Weights of a small contrastive image-text model: 2.98M parameters.
Rows from block 3 of the image encoder, named by matrix and row number. Rows with one number belong to one neuron. Each number is 128 + 24 x the weight over the matrix's rms, rounded and kept within 0 to 255. All counts start at 0. Numbers have three digits each.
# fc1: MLP up (encoder.blocks.3.mlp.fc1.weight, 512x128), inputs 0-127
# fc2: MLP down (encoder.blocks.3.mlp.fc2.weight, 128x512, transposed), outputs 0-127
fc1.89:134097118147137203159172092109143111141131132151130141088098097109126160114119150192121137084106163115103150123152178135151134138088164141126144172112119122182087143153099148156178054176136144140171134139158136141159106050131102149120152172093110115105121151137145136074169131138156142108104170138117150145150101109094098159123111123177103094112164148112107139109125142110132172132111
fc2.89:123140121105150173131067141147129098126127136096179185074151114134144135108117107125124152113114136127133157188163130136109129130150120134114161130092132109117136142155130150127115113097136126145137143145122151094149169162085084148116150159090140132144118117127146100146157146194137156092130184159100110127135108097092158092159138110132141154147112140112169165108132131152135136121156
fc1.90:096110161110094149118166092104142135120135117105103150139162110089148146148060106114133139158136169118115101116142101110132140174168119105167171130127074129141147108108132119113119142142105134172118125113128121122139112120113105121130150132123125116112104089171156139144154143142152156135106127130138118137153172092183157149139089137085178137131115118145129126122158127141105143141119
fc2.90:138101117111105120115131132155143118130123137129124134148117116132139145108153106114137097117152162121100133129105126128112115121128111125117129105133127113140146133148137086155147141099137118148105139139125121119129119122120113123113116141137123160119146120114145121131144113097114138127110139124118126152119115163128118131131106123125146120099110125129115112110126128107106128159136
fc1.92:108104157070143097123139107136110165132122092124107160153136121165124146154116080157158110108142068121127112143157110135074119122125100136131151097121169132119135144105140162104132113160099118178185163124105114149151119119118113116083135128120095135135167152122122121127158140108108135180098146103114093106165085136139136117143132124098130158115065143112115131157141133136141118121135
fc2.92:131131152114115116152140148150079120136155135159098145103112123147160142132151142155161127123149163091161097122108140125163090175143168134103115100138169157083135125131121151137087157154138139117128141144101124074126135142112121105095101099106134080137112158117097148110070154136131114169118058176128133108123123120146162139132138135117125142163122108100114123101097134129088157155134
fc1.93:138103107082102111153099113089124111137152092120114115126138141137138110164168086156137139097131101154165135083150106132132159155132166143116134152114163177143149187112113121159135155118118172122111073119140149156149111125158129169098128096119121118151146175123144167091125128099162097111105150147123117131134144132137159165125118167114094126157124120171100127128136106100137102124110
fc2.93:155128147128155111104133145130155162135131148108120147057132117169181122111113165128156117130139137120139133164128102146135139088119111121130124111095106160147120115117119095127103116100122105126093120144092108115130088100135101066153142148140133135109141092102081080144101212122084124112165092089134141132098148097149132121141159121127142116141114142121153194133166129125140133136144
fc1.94:141167157115184143131090140114121090129139117112105172105077163160103136083138127087160089141114141164086099141120108134117137141107115145119126160100137114074140099090173118119156146115141070134079138125120170178089114148142137105148163160164130155093079146135128113122118143133145133128134130116114150123190160155100135152097163155133171129154101173156124098109110127171104107113108
fc2.94:146114152164164111152111109122121123184144128110106115139132112060126164130131135125126125113128142129129122149112126104099105121121190176109120121126133145130145124140107109100093118128106145127153127141099156140106121170118129135106123129141095122109140075126107146117142114123148142116086126118120107146131137121094127118129161167130151114148124114137140122085192118134122128110143
fc1.96:111117171158166113166145109130105124105142144097133155151125100119130107133109097130155156128106170154086146164123127095158115083157117106118134151088174132152136107109150149126120112161148108157176121096116109126129144126130169116156037135128115138139138210135111148105118102117095128105119078123132086093146135125141114136081123114149169167124150118092105128107136121114100100155151
fc2.96:171151131131122134178118141150112096135140168094125127128134133128115132110097178150102111141140102156145118122096121181151157132127173115115136149168130146158121169132103090106136130122148129126123095130129147116156121143133133094130110161134152101120098125139114125162048156118131098127136127149131125115137144140107122116107116151111155100099099156143140138125130119117100132139110
fc1.97:126165143110143126152103137137116118136105142120129105112160129157106176128157118127134158132114129138134133177129115099135115106143088145117163093127078155149129150095144140124165136116122138126113149085153108105110125106153134111160171125134071140121126163139096180110097102102162100136087106106115129113173138123140125133134158132083096150093122115113134119134069121112088107123123
fc2.97:108154126126098133138110178126071156092139125170136137154130131110145139150121076171143116142125104133148131090100137114150106160104098098127141100102123133134109129098156101150137131099095133118113122097145127121134061154094087149096119168097103154106108125126136161165168146169168195133145146137117089132142131123094123140139162129142120133141125115090146142121110138117097107065116
fc1.99:174117161113136165139130157136152124097165146137104118146152142111164112142120156115108133155127125107136112146136124169138153175114166134155074115108179122125109119162190156104097145118124136094121119107157138125130101155120139160128136116121110163111133109142132116161135126128133187098127116123135042102134126142121133135156155141151140128157166128175152150172158148107112132163104
fc2.99:094141129116173153100135149134108147159111124118142162123108114125100135119127072125127114142095138136147098117086178114107149105120138135143107130116137141080057086137148148122113130145147117154118121147153148115110166169095092117110147094116129132125117128106125131114154106154091112109136167159139145144128151128116099126107097096117186151134087120133123096097100114104150092137133
fc1.100:155136133130156150154179122166089137143131143147131138129153139175146110123111104109145125137114154136116110148127075115121139169141128128135139110125138125115156129096139154121133120147140130149168108136118121107134111086139087153142144120097165131123122116110125129123155139120136109157104140118154134116101114126200155137116105107111127120151138112109103128118131130146130140134126
fc2.100:154120133105154113179107109120113128097121163104118120129111118119122088147135122148117159102113164127089171161101127184154104127096093117106099123126166110152118147127095127114117107145144144139130187105105126143108104138129119153137114151117111143094114096133133137126133136142142112134146104140135143115118106118133160122146115160112122131113163142118149148151128098124123120142120
fc1.101:121134115118128129158104147118170123108123073134160131129094152154121169147129143146118114133123125145150137101095129093127117155151114117120157127162135076108134127093128157152177120134093129098127114155102154126117115128121095135100140110094096143141125124150114093131129109122153108093143165124143123133166139088127123127166145133122120101124123113089120070107165123104121128085105
fc2.101:110153146096127070128147145135129128128183108147099122183114124177170148168136082107103046115116140088134119120128088102117151040128131130122124117092128129173160109157071111113169133151114175093136139090123106103127136127159108129151092146147146092170131108139150110190170151115168143145109159135141154102115113130117121115108120128127123090151145127078094220118105119086136164150075
fc1.102:164154168138086112134101120140108133129107128139128121134170120142106123164151159122120140110106079104111155132164115108101128157106113143154105131164135075122110121127125164140138106123099160123135164140132137134129126113142126142144149140144143112125108159081158109096090121164125132125128109117110150111127072137115175139125101118137095111122165159115115138154162076103127137084139
fc2.102:100145112161143127123166128156126102151135112153118125115099127126133136115130159171173101143117169157107104121085126106143118132120147152136145088142111167088167113124111101089116153147098105146104116119137133112121148114134145167108144096112112098149109148118120176152121122088131160145135147117131109122092118094148122139142133159117135116113129142169126164118096147109132094106147
fc1.103:129134156132131070148171124138125143117133109124122076165125141162120107150141138136131199136148123143168132178136166127123108156097154128128137084120115127098090138163137132127173151129161160113101160159143151106136102144180092143156158118187126109158130104089152145161095119181129122154129148119107144145126173139090113100172131130127101109114157107159120144141149135137118074129142
fc2.103:128113135124141109135119157150144111130116153127125151111093135137116055109108110186134117162140152114097083129140094144124145148147097120111111102119103120164130130169141132087153135079157081118112147126139143125108140132105185159082101139152074112112105114086113141164107081119163149147086138111158131145149150128107132122116118137122139162086147131137152131128083151137098138148123
fc1.104:172134127107162103181116155156104118095127124125120141102110124121106140146137156133092105137103134139136065095179097143105122137100114109109158155175148128133111113084153104096142111139148117149079166135124124145143105105136163116114088126093173155106120093112119126152090127149114082085127131142101112089149154103090159132103094137118138103150156126112160121088121136135124125138117
fc2.104:120131122119147161103109178134099132148144117121136111143116123112140127136147158079160173098126113147151122078116104130136138107114106117159103121116105157092101128150098133123116142083144155138151120145100119107153080133131068155108090119095167187124118134159120104083136144129194126140114107164179109134121135104095114137104155155164135103125143118105039118125127143128158092160121
fc1.105:111140152105119112144092121144119154120159098110067119141154125095122130124123126107156107123105152145110151151113143120121132096134131185143128106129135131108128128157116104137069090091112119144148085120108139165123151146099095151107157130119112180139165137174136150122125154153095145085152194146105163154097109125075070112096115102103136133158143114105149089152136139129139129094100
fc2.105:120146135170168132144126134084107121124108136138143135145113118129117129149139126122089122135129126137118170128136138092125106110130110121116158113136107137131150175124185142128160144103135124099100166154096142132172105127160126113091139107160162183139131119158108125137153152111121120111113169132141156135100131120149139147112123157146112152110109096157144109120125140107136123109152
fc1.106:159152143073171093092130140123136131133143157119146136131106118117140139154140117119116063158141112153120115139119118118103092100076169155154159158117131135095102110095152108130153121151109138164099140143151127118099122141182128113099135127151131164113137149137160167116126103136141129107128096150117146124140114126093151101139138141151109122151096140157155151142102120122099115158144
fc2.106:099135109098126125126142115126097114116108123106118089104072106096123127154103133114106155066113121123133164135161147078129094143120132122080102148133131142142129134132094153095117126137124114144125144112095110095140163145124133138134139111100122120100123130130139123123138100119130123141090171107152100125110137111146125089133098150177128119074177147093166126144180074135118091131120
fc1.107:099118124126149129119100155131094144179155170091129126138130145139098145124141156108120133149109123128157151123087131121119152168141091143116135136118120170093085125147156121161129129141099119136169152104129138184096137123129109116114144119100122148112114145108124144140119148119101160109155150119147144122145120112134084138145063136124121108175127116086094148175085109105160114095137
fc2.107:158099149117132123127103072146119142127087147110122123117097158122094143102119108103128183080135124087112130065146133125215100113135076111122088161109149129161130107136135093187129122064135094152095104156131118103166161143157136112126141133113138110087113139143105100129162119132154096177110122093081093103117089147179105154113126149124151138126141152155101173098139156093101110092101
fc1.108:147158130145171147112101150093141098092106060148116118129086095133120135140117139150163128122075177143120115128116147152127099117126125156104099156146105137130126094150130186118136149137116162149150107145099134153112111111130106123185128152101117154127157114162148125152161164163132132126171117108162167143120148152158128144129145094105136156140121072124151127107132147100146150123120
fc2.108:124099086157103108176157115065142097139160121117091163140128132153108127162129138099125158119109114113143119135141117119095131150136170140103123110054120104117148130083130146156132145171119105147149122109154148113139134143126153111159110118135120141169102114074122162142105125145141099127132130121156081108143121108136149144154119127119109126111129111109118154149144158113127135147156
fc1.110:116067126141144152130077104151108122104172147085151143131079149170109165147132092136081083114124149158154156137135121061146160132157133139139141104130119079128096125126101108118117150122125104145155106126181128125097134156171133129161158139142109153136152158107138127099127105149147132106083149131114130172162166091132164137097099137113123120145162089149114144164126130125141153128198
fc2.110:143075162097109124151081129153121121139167185105109123118113113088171120139108114158150167095132076169119153091139110137107090123154120124151104132154166126168172107146138115142127115146157099137148072087102092101104106097189147122144117112119141092092100078168119149145190118133169132109128165092145140168084164170159142183183147170125122166113083148121104141165132113119129197115100
fc1.112:134114141121098125179100169131111113094130133116106150138167142122151132116107086103122120113138119129108112126132148171091106136128133159165121114111104136147099145139155134099127127142115130087093116125124140099108150118203107136088106167154106135135093091130169130147138143091110121107166144103133100119145133163140118185162117105089110143127157143103104131163176111159147154193146
fc2.112:115144116111141144099138127140130147084119096112113116098146098148089137117089144156121101142109115143141116120103112117134119080141130105141111163088117122126123106105131126142135148095087147133123140119136111156134158121139091132111133113108111128123101113097109094111125105121135141156113125113185165102102105119143138119147120130108112139115141134128133138145121135116138142132084
fc1.113:145110106094160117137136145118104125144132154139144151151153078204100173105104126125140128085122113127100174134108132138127119131168124169164130160111119119117112114125107074120173155132099150128161151113142116181091139131089107155135125127147102098151132117109130137104133149121145086107153100078110099107134110096129125138135109129104137136121127174095100096100113135120111122104104
fc2.113:103122137114100137131129098152120132116104096139115131121101113131126138124102144171118109121116095098141149148124155152172132156140122122152101126160108135106138134119119128107147127142076103131122142146128107157118142160097096116140129132074101148101132127135056095120098134095118124131083157113143134131149130164131158168121141121129153105170147123104125161124135141172127100131107
fc1.114:101100183115161140166169138118090109133116151082091138121155103131100105177137126129072125131101131157135102141145144172095129119114100108107098111140063134086150163144143149166113147123151173190126109135123122133180116109095154106114142153100118113105119134128133172140117103104163108115155108145162140116118133147125144121121193091113168162084164121118154083129124148113088105130094
fc2.114:124137119123142145150149109112123124118112146123154111157118156111129088142151162150180098164132146131097156108102145125143145128129148141102155127140150130109123146131119143134158162116162121125175128129156114127131158143135146114129147133142128127144122134125120121124165130131108160139101146119115111135143157125160140123120102112143099152121102128127108152135107114136138146121157
fc1.115:148103123129137117139148136145143119115159125105078183089157126123180122125140084075123128123123139151148165114115093164127132125138083107132120129117173139115121119087141166108120158108119134132135156079103126147134153124136109114098111088151155096123146128177124151115113121124123137109107170159142144118110132169115118094120161147184085135117141131113091104142065130107123100093147
fc2.115:099152111203109162156094124110169148134109133154139117120086118095121121131139133117160127147105166146127156125180136140123139143166130143142148098125117158133141155115153152114148114096151105116117173175112123105141110134121123124137121121120099123158148119115111137126138133143129148096123129128119127117126160145137096137132133124109105117131154138106099132118125154172136136121146
fc1.116:106129138144112122090154159143109122124126119122143141168107092117139156127120167133093110134094082093137102151112138169160145114134141142132144099162164109128092160129142072107127129133143132130122153117143124154085142150109121127099147154161125145147135109136090124127142113113142067130099114120172138130117111131117090153132135133142111094117101149101133133125165090119104106126090
fc2.116:131108095150122135145131114126129167136125107120112116152189136149148153145147140126134154128095151143096129172134126144087133153133155122135110114157133126126127139137100182137130120160122130140122142141122107134144124058142114148133129125140099124132106168117148107158130105096149128149127138127100149148087128097125161112128147087148175115129142144173134149112102118143146131093144
fc1.117:108097127103117157144098099151122155119138141126160137113146128140129132143118113129146131087131121123111126116126087110152163167118129144092114111113155116126159125099109136143129092138164137134114137117149134122134148115133109126131124152132112130126163146134091148096153102126105110167135122105129129129114158095146113108106142122139121105103128110128114128127152152089118112138116
fc2.117:098136099157148134133129143126121171173100172114139137107118143125117114140117183109110174139166110153145154136117144143110104124125157133128073153151116155089148130168134188112101136152113134135146154137101103146130106124144148137148108174115153123090117175120147166119111137131104094121158073122125160119113102143119134097158103173128100122118180141099147115135163095137115122106141
fc1.118:109151138129078148197138117110111089104163106113140135150135114121089115107065131157122123126106098107108135136145121143138101103149115089142140119119109139154125147150118112130131135158169108130168117120126165152094138140141116142161095136107125131106074152123102098094143092127129130111153077130138098099131163162095143150085116144124098116137136117129138143113148109134077113118122
fc2.118:150145173071144115127091127180145089113091118120136121098138144120108143110155128120118108156154083163103110057118151149172116120085151137141126129118129145125090122135157095058122153122121132132133109148108157123178154162139097076123084128119121093139144128173060123147101103131121160136113116087136168149110111101105139120132141051131160114121124190133154105095090132153134171158128
fc1.120:180089162125116075115137152108156114146101125098137110110128149110118161125099146151115168145131118117084074128144137148112111075103118142128136153123127136101136122132145113118092122147124128140083093151176102104145134119124143111138172114162168128112153092083112171121180146122147123154159153136080117103192094099158137093149109138147123123140104161109120116142111126085106163088090
fc2.120:126088170109143140136092097134117119121148108131105137096118111137158120092160131114053110064165089136144069133091148080122152132183093130124124116118099099081062129106126092140137123094124123168126105143125150115153119115110146118097077133106135161152153158134159139133079113142124153117117154110159091192162127150109100185088147126117113114117085122132123132167130128085103128172161
fc1.121:140168138158094108128107178145177138096081133140097112155099132135124103112090137135129123148157161099097085112092153154132128138105150147144141126144133133133159150111138126144163133163154096121157141136159153158110146110084162112139156128153109140156153166117127092109101111110092113108147125152094105089143121106157134134151136107115065148135166122121161103138121132149079134115111
fc2.121:105116111150100130133140159086132186133169172149134139165129177172174120166123115129152157085126129123133117145139171131083090155146223110148080167107119166119123170173127128120138103128171105159168046115139109154158097076179079150125117123137092095071127104164154202104110135155142150117207139158195117152167079183149113102168159147094134180158087146098093131166101144098164179062115
fc1.122:126134123106113162104139148125102125125164134118147135139150126123131099092128167139135173093138135145082139114147096126152121111140115148111140096129114156112080118150163116137138105149142143129133167136115147110154144169073129081158173116157132119109107150088126165100142097125128145144133130094123096165097112120134116091100155126123120164132142154118071164138135126102180150116177
fc2.122:101131108122129127150134119134116108135133119125139107136129117156103109133117115117130103099140103125154148139133086130102137145107101133144137150126127128113148119125125140136134111128105141139131101114124119131134117131170112142086135143138088131133169132137138143137122126135104148140144118107102139124126098138125108124139130184111139102135130132117135108101137141135128134143145
fc1.123:142117130144180148117126136096085164085101129098151141152074071103099155161129135132161112167135103155111114147145129094111128058176076143165153103109137117113118096120129119121124139124160115150092138129158127104147135167119157122158161083136083105186118140136145157113132116118121117097110143135157113115114165105111134136132158111144114129134122122128143112161138158201117151146097
fc2.123:123179119107110194138133130103136059142125115090145090076110122130128075151138186095131136085126153173155127144156121148112138106128058157146145118125069159206129126126135132137132117131186106119148137146182170138146093169133105132121135145114119145085128130113183122111137122112087135178089071161140125144160127126144122135151095142135080106120144097113126175126107093085122126186083
fc1.125:085148107100120127107134128135180117120150116156124155110105122159142129145123132098143106124127138158139162139107091167149143132145209169111173161148113143123165125145125110144120124127087149112169152149142078138092148123105121166170144146121120128102170129105172129127088093146101145141102108159128122108103125159136144140128096134147164170138125209113124088122152180110104147154122
fc2.125:148143135122133111106126135137131135134117115122174116123118122116130160121120160146105125090125132115088139140115154100121125139115105111135144127099128102127096185111129122147119101163121109172125145157102143091138131046153126066129199113102132131121137164161085163140141153145165149129154123100126150135146104104133182113153118118134154090155178149123130120148147104147154099129103
fc1.126:128126135085132109147098131151096110148127098102126143137118125105137153080084141125089118093120143135163140070130136123087074087136122152154085125104141158115146104097150109131131128134115097127158124165109130158122061101093116071156157134142120136154180138146106165151132176112166165163124156128164146159124120106136105115094110100113131090129121119119099096143131149165096115138163
fc2.126:140122144132101133132153122113114153128157131134108091154102129118120108159119122103131146139126115141101086138089147136152173141110140128101121094134124137120105118135090147090116144140134136138098154131125128118113145161153080138127120124081124134136122123135090115116126123125170086124097123109115168128129139150114106174130129115142119130157138148142140143130134107120102167127124
fc1.127:139135119103130135159102140148135121153122098115098125126098124145165094152120115167148147143100127180095077133085124132152103152112152114148131171104183139131143076145116138136137157111164141101128127133152105116148154138153168131118152155120124159119113178180088160096082102117159157112102104119100074124121183137145160128109137084127133132122106151124112115143124159136113122104113
fc2.127:159117149153130153150103153174127169120138148147142134104107127122151112128134134156150126140099100162139115135108163094096140141116142119110119161138106147129152140123086132130127125111148160128112131118100156146144124140148103116138127126114134135127111137134124106129136127107120092142136150117129160122131105116151147121152151113132127156134082120105159129137134145092102158087133
fc1.128:145143084101128137089088182137114115144159136122126171109107140115106094156100140127104127123105087160123098106093118135092126152131114141094158122076115170120134151131130134090139118094115151115135147096126161120142139110137135146126083121144109131064109148138105070145123165102136149094112137132129092144106155171138117155170097108106077148123145113129110126139139107134107153156121
fc2.128:112134131101153157115152101136092160117109107142138116132088127134070136103156122112056167160123128139180119103127183083102191112119142096126067129164089154150103069185142158170102133151057127152192135133125097089092143075145146092156150153129151130139097140140168171148114136093126130117199090152139188141126079136108138076129099094123141136094099126165044091098126183134132188082066
fc1.129:115141135114138113111095093101124147112089148119122162155124121123130102109146123132130090111181102128147114124124138141136136121162060139140151083121144156134099066122184116137146092129113145159148128097070129141124176139139138114153122137124128155172116118151110127093147090104131160124104126131144174084096092138078079124090136135120068101156150100118117120158111102159126108121144
fc2.129:142114134118090102162135088088152117142154155121100144155145128117144142113101102137142108102124162096113124116127097109137184144099117139134096102103107148149106156127096155131114140134124148115078129113135125122118115120129118121123110118092110120148107121134110115135136096113123118157130130150149132146158138133129102141136107126150105105142133157144137141135132097128119130129139
fc1.130:152137130110152138099140116126165126084119125097124112094140109141141092142157131165114162157135154152129135140134084145134109095116183127126114099127139137145129145070110095132093137118179141166153113128146143123128094145106155104151156120154103102113167145095151158152144119148151115141103146117144155137130156151135112128086115103057139129108128119121119123160120128120132147135139
fc2.130:071093140140132124110071152126104169139165104114127147128121144079077139155140112117159129130078134121125103124120133156144111121115126170163129115152101148148121124131119156113141146118112176112113114125124103136132178142134132159115136109107160127110079103136131103127146136092107134155127123129155160104106133120142113112125146136160138108127139145159142127088104128147127162106133
fc1.131:138190093113131115134103129097134129088142106129117117159150135121122112182129171124174102119126154173139145095138094136096133146169113142142097120136103124142102153129111108124130083134099134172121126145139141096112090110115102133151102108156127119122113126120101122108116103103123095133089100108133129122120117154121118134126154137109145124121150107109130155144139079147148112105107
fc2.131:153111122139123109104095129123148124123138138092140124104157134112127149127092106147118135140131123110129136140130145141138142128111092116141127100129134162135126131165176140108131116105097135102123119104148123146133133107138158119109121149118133138127111148125122145126140099123144128130153102119126126122122130116111111136101138115144150117133121096132146109108127138122143179164141
fc1.132:137137107150146071105158121139087096127128117127107120165122138134133119143128134123115113123094190131134163143153140109123128132123111139128153101153101153134151142158121148135082145121120163143115139171126153107178106099168095129107155152142132139155119102127097128118139114123112133103119124135132085141164127109170126100133104132143092135138153125112122128119153169126146108146136
fc2.132:133105159140161131178130111126158199133169145097108123136149131048126106126130130107191095087150117080150093094144092105134130145151144145141128099158157069101147089108131097161120109074085136096080166132075065158144102138076198120136112111137156143077112167149153049129153122147104154119124127123150143111146104113090158119125103143130142104100140120146107124110161099132113136153109
fc1.137:090098159109153138182126154130116110131169123131152134138136114154141095117117076108110145111135167145099120109138093152114115158114126158111143097154127101145098147136154101137175175148124108113134111127152150166104145135160129157139122109129135147114127135104119152123143114152102121139120142113120119121109125129130142091122123124119110107140147126132137138129133116174116145139152
fc2.137:157129128124164113108129135105105101114114136124161103133128098113131147075140146159165131127160144136124109178136092119136089123095152118116084111117125147120135165107117102147102135138128116132120137121153156107158118174113097118128119109136159164149123101127079138141116108151151122152167141086154135130148097129123179141136138126156096129133127144118124134118167139113120179132120
fc1.138:075137126146099123152109133154180107155140156127131109132152104156112085144114174127130119154121088150104131104117144198139090134158139095092135107113105144109111104114139120126129132164100122121121114139123144114108146100133110128122122095111125111088097083096158097088138100100092143134100128114107130113096117130105162100147081119151141134103123107133106110134105107125088137155092
fc2.138:152159137077096156175164113101135126075093126116151179102107139116145175097084132120127138122143136066110114149134152071085135134091119087190131123155108146163141123115159145160157129113110151139151110097147171079158101088129081156120191171120155117113165141144126129171135111114100074108148090137092147175120118127133106118120154156144125120175131127124172145153197178135166164129165
fc1.139:135115134138123148128151124116124043123103139105106119150113083156122130152120101196125120091131101098147132109138120139096179113100104161103125086117164104116125128142126116145133145140146106155105102106147144160093121096117124114068183131109129111149163107119105106128166130097095128156085129152097132144135139112121100120105126075158145111093108137124137148095112088112140134085146
fc2.139:171109130112152132141138145100132140113162134076131170125127144107132141134163131120156112156107145117168137123128154141122143149118115125152150149126113127141138118139136165134118131147112110154150138119103107097168118118128088110146102126073163134172090125123114089135136095128129138112101175123101160126127117114119109085087126122132130099136079138119157132121152133109120112131163
fc1.140:159143153126130134092144134162115126112164157081102094114142144140157124129110159130146169131088101148127073151122165109161113158157100133128163152116074088113157199131130167126161110125168120133130111107118139068152097125080148095119141147141127138084108110150096128130163128123159149139114136119163127094117125154102116123115148134141134099124118152128131126135147185137089088134099
fc2.140:130158131110136133189091095120131152186126107122118138140139156110132150135124123093165088131148140106135154094173107133145139131096122142125137172126191103100126154130162120116110157166130134105084127142101111126121137115199082078118149090143121084165133124142132101087125130131141144112081101135153149167126114116163114148093133102106129155128127148095148115119124124175114140103146
fc1.141:152137135115059110200109115154159090122075115123138121130132118132114135098178140147121104149102143120113176131136090145091131132131147087165139160136129144117121134116130105126145110153090128147157132158093150153090155135131094135128137096102066175096150132147114156146126084139101113131067146114108108152117127132141121137151155139112148168116148093121110146113122112143131139108139
fc2.141:121132140110117114127074125143146136133161140126124159120104131166138146101088150137149104128104131118135138110108143115122117124150105120144144123154107096133108127152135138119121135096141132113134117132134137117121129150121142130136115118125148115113147128110145127141148132164128143123130148146161130103113104121139143119104145157144120134157142127095132108112124141119141142096138
fc1.142:134119127132110152128119185148126126166154117141128151164103168112144164117135103130099158113103135137106128139110131120147172162137096107123140128146129144120129161159168097129154122167129106152155194134145110130105092113138166168128114147126120139147114146130107089091137142163140145099130086080114132154121167158134168102173134138158125113133161127117110142106093079125114134116129
fc2.142:109151090145138137130120152110125123151102153137158115141157135118156131102125106153125115122144140129135126097116120136134146121141115135149115136113153123125133144133150136127117123157118094111152125102121113121141149152141117162149158138129116127140136129131127097123089116137092160086142086140136142114141152108124117128151126159107151136144129106153100112137119127135132122106154
fc1.143:058104124102121137138113130126150125143117101143117148141105085122123119139141085088125164082130131141067092115119160174112096140164156099134125155122117121109123107129105114150112094125091133126114125071126161094080147121121130096109158143166130146154097135136148147134123111109148080089136120086107148133123128120142112161121152079101101114047095094141123147129154124124137128170081
fc2.143:151124088130112152154149076141148147126125143118098143163138111171135128142116099136124143133137157154128118122121105125146148162108149135138109134117114097129136092102162108128141139117118140134080132147183136138119126162133138115138108165121108124142130120151139087113175138132137110117117107120133157157159084120124191168115137146125089122097141128159115114123104135155179121105118
fc1.144:152156129166101113137100129134098160088163149120107133161153144116144150156111097145126112158144156137051127162142106108170138096133109163150129126125132138090154148143137106101114141108075142153117112116143171165132140103140155141136127117122147114175143074143113135111109158134196130118163149116158127092154105125116122104126115082119119148141145115149140129107100131159113161122110
fc2.144:102110125153142138140136160097129148144092145139136125118183120082144080125125161124120137097138176139153138147104123130099104127134141106151148112106133120146118096109121103117151136108101115132104145135111143124164128106154125098149145105145097152116093082138125103119126146109149118128144124108114167130105111130103124149116164142098157140118125134096116151088140116108122140114136
fc1.145:114086138125080163163109117101153141140096102133095139132135121127103146177128143122088122151112137163135108070100147119112163185107171110146116193071131148135083097085119163129097153155125115136136146109148138129088104183150131117154151118149093125144103114178148156116178127120136059122141132102132178137164136094107105156096151094107145137092125082179127116094149130095138100124156
fc2.145:125136080124144135150122109140119137167120126089119192175147145155150119129091163095130149145160144090148126187099095083129076184115134081102110170124169123088093142098147062177094134123160076111113103147181161139141106130125123106112140165140143152125142166154155142111111105170113127117166095130136131115123089140145150175117148129147112147107116064108131174091148081154108150180077
fc1.146:135090097112141199165112078112119097156129113107127156140117144120119156146144130115118185131123173159107102126104097147117151134107105143169117139127171087126145123148176123145142130106148086130173117089143095085101106107174139125144135135134118094137127096134132140130169105101112105120133112112137118087130180157116099131150130121137107119097126137138135122121157116150146165127126
fc2.146:106124108113123125134119175105127107092115124155097154100107090120126127116101140108111159139137126102128163158103094085104098150141121148101119146101140122105129162144167115113121139124127155123105122113140158118128137101132089111116121175130138143150143103125102124132124118101130117160151167132124169131127141116127142159120146120136146137144116128158116122146111097148122127117135
fc1.147:132089099120170109087145118100093113100147120118092174110088129120133085171105145144177152136109143160151124134110120104124189146134132138109114142063117125142100135113113107138103133124093148135110131118130106165138114158114118121130166159117153142120124130108115114115143139116115112121187117101132116101105093152168121086144133118111083122163146116101093150136135176114115110134148
fc2.147:097137186099143135140089125104175137153107124093178161149149125134156151068075125113108184133190118135206193106141227170149160116131101131114130136157097143141088081148105167093197152141118134166162145198086112106143158142139145128138102094099142078106161077143130148124075162181109167172115133111140116181161148118098132112158109138136169144148124086131122066093153143091102174092086
fc1.149:117146098120115139154136136165128123149159139172151101114119124147103114132137097136136097134088126170149118124129089135122153144138126094124142137169141148118175145113117097110137120117145113148155132126140104110132127104125089192136120133103129142118155083114131140131149141167107140149121151131107116125135151114182169095145137126145111103126116119119104120088129116148081115136110
fc2.149:136131105138136104149103125112100137132099135132140109098094147119148130101125149126115194121120133104145167149100177142144122128124115130118121138120127128153131134167096130117115105174141137145134171143104116149113114103144144135142122149111122145099133100158142132105125147120120121138138107144150132114093125142144149123142094156112102130132165147097145153155144141143140115128140
fc1.150:161159112111119129127124121145137132099124090096152148098146124157120115106108149136148124099117142117121102131148118131117119121146119121135113121152140128132154108110134160155119112184132086091139155147137152080144170102126089150136122139134134101101151172105113124105151154197112129123110136135110089124121144109149094113128101089124111140135133114115083091128072160136131139116145
fc2.150:162147166102177125154126140135151116147126076145185186141128090128095120095132144171123131149148129133151156174101165121138115128132162126072090138079146160111156076149147099151146120145175156123120141141084132131131132140150168160110086137143162097110174120168177131121171100129123150099136119097137141133142188135126106172137124113140120137118170123093152141131113069135146071125104
fc1.151:126146123142116125103135183125161107108142135133104108151142126085106157115129124180115177115122149144191130178148111146121144119158105160148106096081130143125122145175180136138159144128142127165093133207108177112148152159123146145165162150107120137105151115121142115111098189144136146168101166148116103129128157139111153153111127129145075115162137157133108139137084127094149123118119
fc2.151:128147131135163148111121150142148122109079128123161153124127138152164151119119161141113104166166096128076087115147139112177161141141165112159107147117097133123124108128147141110141101093104099099079136117122139110111085131153179116116099145131130103151168121163135166162131121098121107119138147119139138169129114155097160150138170123093103123110131168142141083157164139106164100130174
fc1.152:135162174109137152103118087124143148141118080140109111130133127111095128172116113136153124143106163132148068109141128171141108100094081111110103158095085126174127131108142188107142123111125083153130095149134155070125094131102138130152153103153114088111118116139122121126156099138141112130103121171137146132200144094128071088147077176086144173126093072151137102125163083102134102110171
fc2.152:128110123129107107177162109137095126134169110146136155102140142165124090117139152131158147108140139097150152170144076061104126116120085149126150128148157083123121128104128095129131132152131125129113100101153112163117146190097105151113153109125139097099145177085142146094153139060116124126161121104144133147128122125130163117131129077135144136154163167110103121096098177085107142112182
fc1.155:115154095081151105136136112143114109148146141155119123133109143140118106156129118134113120118078097099132138164132133146086153104115132136138164099131110158148119169144086132148141134162153151074138123122122167168136116109128100148124145139113105112132135145091138132137124135147128111142155123117101154148130150137139105165130105144145103085133128108096154138122097168172109090119183
fc2.155:146110173131073138118190143133147104089195132109145135125105094131182094125126066091153137107133165135092113145154105105157113097144087174085195152103114143115162118110131096130089143094129067160121100136109140147168070174175144165041106108155127128099152138165092125136142086083127170152108122093175064132102104145128116138127135078078080148148137155113132160097175120133079120205179